Weights of a small masked image model: encoder layers 8.
Rows from block 4 of the encoder of a small masked image model, named by matrix and row number. Rows with one number belong to one neuron. Each number is 128 + 32 x the weight over its row's rms, rounded and kept within 0 to 255. All counts start at 0. After the name is the row's rms in percent of the matrix's.
After each neuron's rows are labels from the 100 images, of 14848, where the neuron reaches its highest value: "peak on" is the class under the peak. Only what is clearly more common there than usual is listed. The data: seven-segment displays showing three digits.
# fc1: MLP up (encoder.blocks.4.mlp.fc1.weight, 960x320), inputs 0-106
# fc2: MLP down (encoder.blocks.4.mlp.fc2.weight, 320x960, transposed), outputs 0-106

fc1.761 149 [128 128  48  85 128 128 130 128 121 145 128  81 126  49 116 138  79 158 112 128 146 120 184 128 118 127 124 153 123 120 162 132  91 128 157 128 104 128 170 208 100 179 110 151 176 147 137 116 114 133 135 187 132 148  73 146  65 167 115 139 212 128 128 113 124 128 126 157 128 142 128  86  94 198  81 128  63 124 128 192  89 115 128 119 128 147 157 147 148 144 207  81 106 144 142 128 134 103 119 128 166 128 128 128 128  82 128]
fc2.761 146 [202  97 163 185 122 128 128  87  84 100  81 128 128 126 172 128 128 149 128 131 108 207  73 137  72 128 143 128 106 128 141  69  60 125 147  85 128 215 103  93  85 150  83 125  90 127 148 128 109 123 185 161 158  71 128 128  65 152 136 149 109 151 128 128 110 128 128 106 209 128 127 143  98  95 120 112 128 128 144 165 128 136 129 153 156  69  68 131 150 103 116 141 102 145 121 135 179 158 130 209 128  76 140 128 128 115 115]
peak on: screen

fc1.579 088 [141 128 157 157 101 143 128 128 157 174 148 183  75 138 155 131 164 152 128 114 122  82 101 128 156  85 128  79 163 128 128 150 123 128  57 172 128 128 128 158 148  95 128 118 128 126  91 134 109 128 189  63 163  75  78 166  73 119 120 128  97 128 146  85 134  70 128  57 140 128  85 128 128  54 128 128 128 105 133 132 144 139 125 128 128 194 128 128 156 126 128 128 141 146 121 128 128 128 133 137 190 104 214 106 136 167 119]
fc2.579 091 [128 156 128 149 128 128 128 120 116 111 138 128 125 134 128 108 137 128 192 128 100 105 133 110 152 119 128 139 120  83 128 110 128 128 105 128 128 184 193 128  89  86 101  99 212 127 116 142  73 128  45 128 128 119 130  10  73 111 128 136 123 154 103  91 138 128 124 126 123 155 144 152 128 177 165 128 125 198 103  46 128 133  92 108 128 103 190 128 140 128 114 102  61  85 140 120 255 128 128 113 120 128  84 213 128  88 128]
peak on: screen

fc1.352 120 [132 128 128 117 128 124 128 171 128 105 161 173 128  99  98  91 128 173 161 186 128 118 128 142 187 207 128 107 107  98 115 137 144 128 142 127 108  63 108 128 119 158 118 173 126 122 126 128  83 128 128 138 150 128 102 161 124 173 142 121 128 143  85  91 110  90 128 128 154 168 157 128 134 144 162 174  60 110 114 176 128  96  51 128  67 120 109  72 159 128 128  86 214 128 130  59 114 128  94 139 125 128 190 128  72 212 187]
fc2.352 095 [128  84  85 144 159 131  46 128 123 128  68  62  81 128 128 149 161 160 151 128 134 160 196 128 175 152 115 113 147 162 171 100 126 139 128 159 128 185 122 142  68  22 128 128  98 150 114  98 151  75 112 128 137 128 147 107 155 185 108  51 212 128 128 102 128 128 169 109 137  59 107 114 134 141 124 103 128 138 154  36 155 128  91 128 136 128 128 128  62 128 158 140  88 177  81 161 174 128 112 123 127 153 163 177 110  17 128]
peak on: surround

fc1.10 113 [171 128 128 164  39 107 128  61 128 122 158  89 158 160 128 141 128 139 161 140 100  59  80 152  99  88 167 128 102 128 210 128 126 150  96 128 128 164  92 163 139  62 128 128 114 128 118 107 128 108 143 168 130 128 139 128  52 103 126 109 128 123 194 128 164 128 176 102 157 122 138 128 170 158 157 144 124 162 128 112 128 157 128 128 128 121 128 128 128 122 160 170  37 135  94 121 215 181 128  67 114 142 135 152 185  29  70]
fc2.10 107 [168 183 126 163  74 119 173 137  85 140  95 100 128 141 128 138 128 128  94 122  61 128  70 128 133 110 156 123 128  97 160 128  59  95 120 128 129 126 162 153 158 128 104 128 128 151 145 128 128 128 175 128 109 128 166 142 111 128 145 128 132 128 128  97 165 141 143 191 128  64  75 148 126 158  71 166 139  93 151 111 127  89  82 157 154 128 225 120 208 141 120 136 128  72 125  60 105 105 144 146 136 101 128  57 146 217  97]
peak on: surround

fc1.98 094 [ 79 128 126  96 129 128 128 128 163 128 128 194 143 138 135  80 128 166  89 142 107  83 124 164 128 128 175 128 124  81 135 128 128 128 131 127 119 102  71  62 128  89 172 104 128 163  62 128 125 114  85 128 188 112  41  81  99 134 253 128 128 128 134 119 128 135 195 167 144 115 128  33  51 128 140 128 102 123 157  91 177 128 128 128 175 142 199 133 109 131  86 166 149 150  87 115 130 110 128 165  62 146 126 128 133  81  81]
fc2.98 109 [128  95 185 129 109 128  67 146 129 128 183  92 182  81 128 118 128 128 166 128 128 130  36 128 173 130  93 128 114 128 110 152 128 115  73 164  61 128 128 128 128 106 128 128 116 195 218 101 148 120 179 167 112 134 128 128 125  54  79 195 120 128 138  85 128  43  85 149 154 119 139 128 170 128 157 143 160 115 128 128 128 137  60 161 149 139 160 164 128  80 146 108 165 125 162 105 128  91 124  95 131  90 164 128 128 128 107]
peak on: screen

fc1.428 099 [128 195 121  94 128 150 155 147 152 128 115 158 157 151 185 140  83 127 120 176  87 132 179 128 128  95 153 145 128 161 128 128 190 128 100 144 131 128 133 160 128 126 169  67 128 132  74 163 136 154 215  72 187 128  20 108 145  66 148 128 127 128 151 191 128 128  82  41 128 223  91  94 164 155 152 177 148 149 152 100 173 128 131 139 128 128 134 167 146  84 182 179 128  98 205 136 186 128 128 128 128  98 128 163 128 151  90]
fc2.428 102 [135 128  85 128 225  53 137 129 128 128 154 111  94  78 128 122 129 191  79  89 121  94 163 128 128 114 176 128 128 128 128 114 128 173 218  94 113 151 128 163 162 128 128  81  92 136 173  85 165  98  45 113  93 128 128 122  58  96  78  95 120  99 128 128  69 128 114 153 108  39 108 126 149 108 144 148 128 128 184 169 128 128 146 149 133 161 176 130  70 128 128 142 123 128 209 115 152 183 162 122 119  64 128 128 128 128 177]
peak on: lit segment

fc1.249 110 [128 128 110 128  91 171 128 116 157 136 128 128 153 142  98 128 122 154 128  90 128 138 128 128 184  77 128  53 128 105 128 128 133  91 178 108 161 128 143 125 128 128 128  82 128  89 132 103  62 128 128 156 166  90 146 128 128 177 172  86  86 128  91 134 150 182 176 111 128 192 128  70 128 116 101  60 188 134 152 174 148 152 108 160 135 128 122  93 128 144 123  95 139 177 165 153 176  87 128 128 128 128 128 132 158 117 194]
fc2.249 101 [ 99 140 155 171 107  78 148 126 164 118 193 176 128 111 128 104 104 176  97  93 108 128 145 176 128 128 114 125 128 118 128 132 116 128 130 128 108 181  86  49 151 116 241 211 159 123 101 128 179  83 116 136 191 121  92 128 150  86 107 178 110 158  98 168 128  98  68 171 128 101 128 167 128 128 126  37 123 108 134 128 103 129  85 111 163 177  42 128 125 117 128 102  85 118 128 195 110 116 130 206  67 122 112 142  88 128 128]
peak on: screen

fc1.459 098 [159  92 128 125 127 128  85 137 184 128 165 128 107 117 126 114 176 100 128  99 158 111 102 119 134 128 196 158 128 128 151 168 128 198 128 128 128 113 126 174  56 128 148 128 147 178 150  86 194 116 132 128 128 155  34 128  59 126 128 121 122 162 126  73 128 151  68  75 128 137  95 128  82 128 178 128 144 165 128 128 151 128 134 140 116 107 128 187 128 139 172 104  68 118 122 128 135 128 107  93 128  60 128  35 128 135 128]
fc2.459 092 [134  97 128 139 108  98 128 109 145  41 140 142 144 128 128 151 179 192 128 188 128 109 137 137 128  96  93 186  50 141 128  72 128 168  86 141  86 188 124  68 128 128 128 145 128  88 183 128 145 154 128 128 128 128 207 132 128 122  52 145  95 119 128 128 128 128 128 194 128  80 150 173 128 180 186  94 138 128  47 171  70 128  93 160 106 109  87 128 151 155 161 144 151  92 104 156 125 153 117 128 128 118 141 154 128  81 128]
peak on: screen

fc1.663 080 [ 85 131 128 150 125 128 100 104 128 164 109 128 176 178 111 128 128 131 190 138 128 134 128 128  74 128 169 170 139  69  92 151 172 125 128 111 190 200 125 118  48 117  94 128 177  99 172  45  98 128 146  80 170 133 128 146  95 175 112 128 128 128 148 125 121 128 128  74 168  71 147 105 178 128 162 117 131 139 128  17 128  94 128  92 123 128  61 128 128 123 128 166 128 128 166 128 122 128  39  63 128  88 108 106 106 190 154]
fc2.663 081 [164 128 150 128 107  67 128 113  94  82 107  71 128 128  72  79 128 142 128 114 128 128 130 128 188 118 130 128  98 166 131 125 199 128 165 143 128 192 119 127 219 128 136 187  31 152 137 130 128 117 132 128  97 136 164 194 128 141 128 201 179 128 150 107 128 118 157 128  85 128  99 136 149 192 128 162 136 147 128 128 128  70  58 124 128 145 166 128  96 140 178 129 128 154  97 128 128 128 128 166 115 157 118 128 128 197  95]
peak on: surround

fc1.574 105 [116  94 146 176 122  51 198  95 100 128 119 128  79 122  54 113 128 128 119 128 128 128 128 128 128 101 128 147 128  36 144 141 128 144 133 107 117 132  86 128 128 128 198 128 168 102 128 149 128 109 128 128 143 128 128 114  97 159  96  87 146 149 160  90  71 205 125 128 165 156 121  52 107  81 144 128 106 116 128 128 110 121 128 151 152 171 192 128 112 109 128  93 128  89 106 128 128  98 128 128 162 128 185 114  86 109 129]
fc2.574 107 [127 128 176 128 121 116 115 128 186 124  65  95  95 128 173 158 171 128 183 128 128 116 155 144 128  96 147 113 128 136 128 162 162 128  37 128 157 162 146 102 122 128  88  73 204 128 203 126 146 128 131 119  83 152 128 169 140 166  68 132 154 122 106 162 128 128 139  94 157 128 195 159 151  80  93 162 128 128 123 184 110  86  40 128  94 128 133 103 128 147 103 160 188 128 151 193 128  97 126 111 121 128 130  80  76 128 114]
peak on: lit segment

fc1.62 091 [123 126 121 116  77  90 188 139 130 128 107 129 128 100 120 120  91 167 153 150 121 128 128  41 119 101 163 161 112 158 128  62 128 170 128  52 128 161 128 128 172 143  83 179 107  84  98 100 128 160 128  48 107 128 144 128 104 128 128  56 165 205 128 138 128  96 162  92 147 103 114 128 145 128 128 109 126 159 151 160  81 160 128 128 128  83 177 138 128 157 167 148  89 110  78 171 128 128 179 165 128 148 128 128 129 192 128]
fc2.62 091 [146 154 143 128 217 127 128  93 104 126 128 143 138 128 128 106 128  94 140 145 178 171 114 190  46 128 136 158 128 128 135 173 128  48  78 176 149 128  81  79 106 128 215 128 104 102 128 165 135 175 128 110  88  80 114 128 142 128  93 169  61  81 181  63 160 128 128 128 128 161 128 104 157  88 128 128 128 128 167 166 128  38 128 150 113 159 128  47 128 120 153 128 100 132  61  95 128 139 128 123 202  98 154 221 128 128 128]
peak on: screen

fc1.681 098 [ 71 141 114 117 178 198 128 128  91 128  95 128 180 127 158 128 231 127 203 128 156 189 143 152 100 125 128 128 118 122 128 186 158  92 107 137 128 128 199 104 128 130  69 179 180 127 101 128  94 162 113  86 131  91 125 128 105 128 125 155 190 167 153 128 130  60 177 125  63 161 142 128 150 145 132 128 172  66 138  45 128 150  29 128 104 127 128 151 144  95 179 156 167 128 108 128 162 128 137 171 128 120 109 118 128 216 139]
fc2.681 093 [128 128 128 116 130  69 128 105 128  75 128 128 128 128 128 128 128 120 128  97 128  94 128 166 119 148 192 131 128 128 123 128 128 171 136 165 118 156 115 107  99 167 128  13  36 139 128 114 162 128 134 128 128 128 128  42 175 127 170 196 103 153 180 192 128 165 101 128 128 197 138 100 127  76 140 128 128 128 165 245 189 142 232 129 127  90 129 163  91  87 128 128  61 156 165 144 172 128  81 135 136 128 135 108 128 128 128]
peak on: screen

fc1.265 115 [136 121 139 121 149 203  90 128 137 163 146 141  67 136 120  73 153  68  77 106 128 159 128  78 128 203 120  94 212 128 128  84 115 122 135 128  83 143 128 142 163 128 123 175  50 128 149 172 128 137 128  92 128 211 135 177 160  98 114 147 120  92   9  75  89 135 128 170 128 135 103 127 128 204 113 154 140 137  91 128 128 123  67 128 128 100 139 118 118 142  97 128 130 116  97 127 128  93 155 221 152 143 136 129 128 163 138]
fc2.265 107 [128 128 128 103 128 204  45 160 116 132 148  68 170 111 135 128 195  99 167 104 109  60 128 128 193 178 212 137 101  99 128 119 128 103 163 137  97 128  98  78  88  77 144 128 129 109 118 184 128 128 115 128  98 180 164 128 184 186 128 152  90  73 140 161 124  97  86 184 128 128 134 151  71 214  87 141 119 102 114  53 128 142  59 160 148 143 107  56 128 128 116 128 162 128 128 176 130  61 166 128 164 156 112 163 128 164 128]
peak on: surround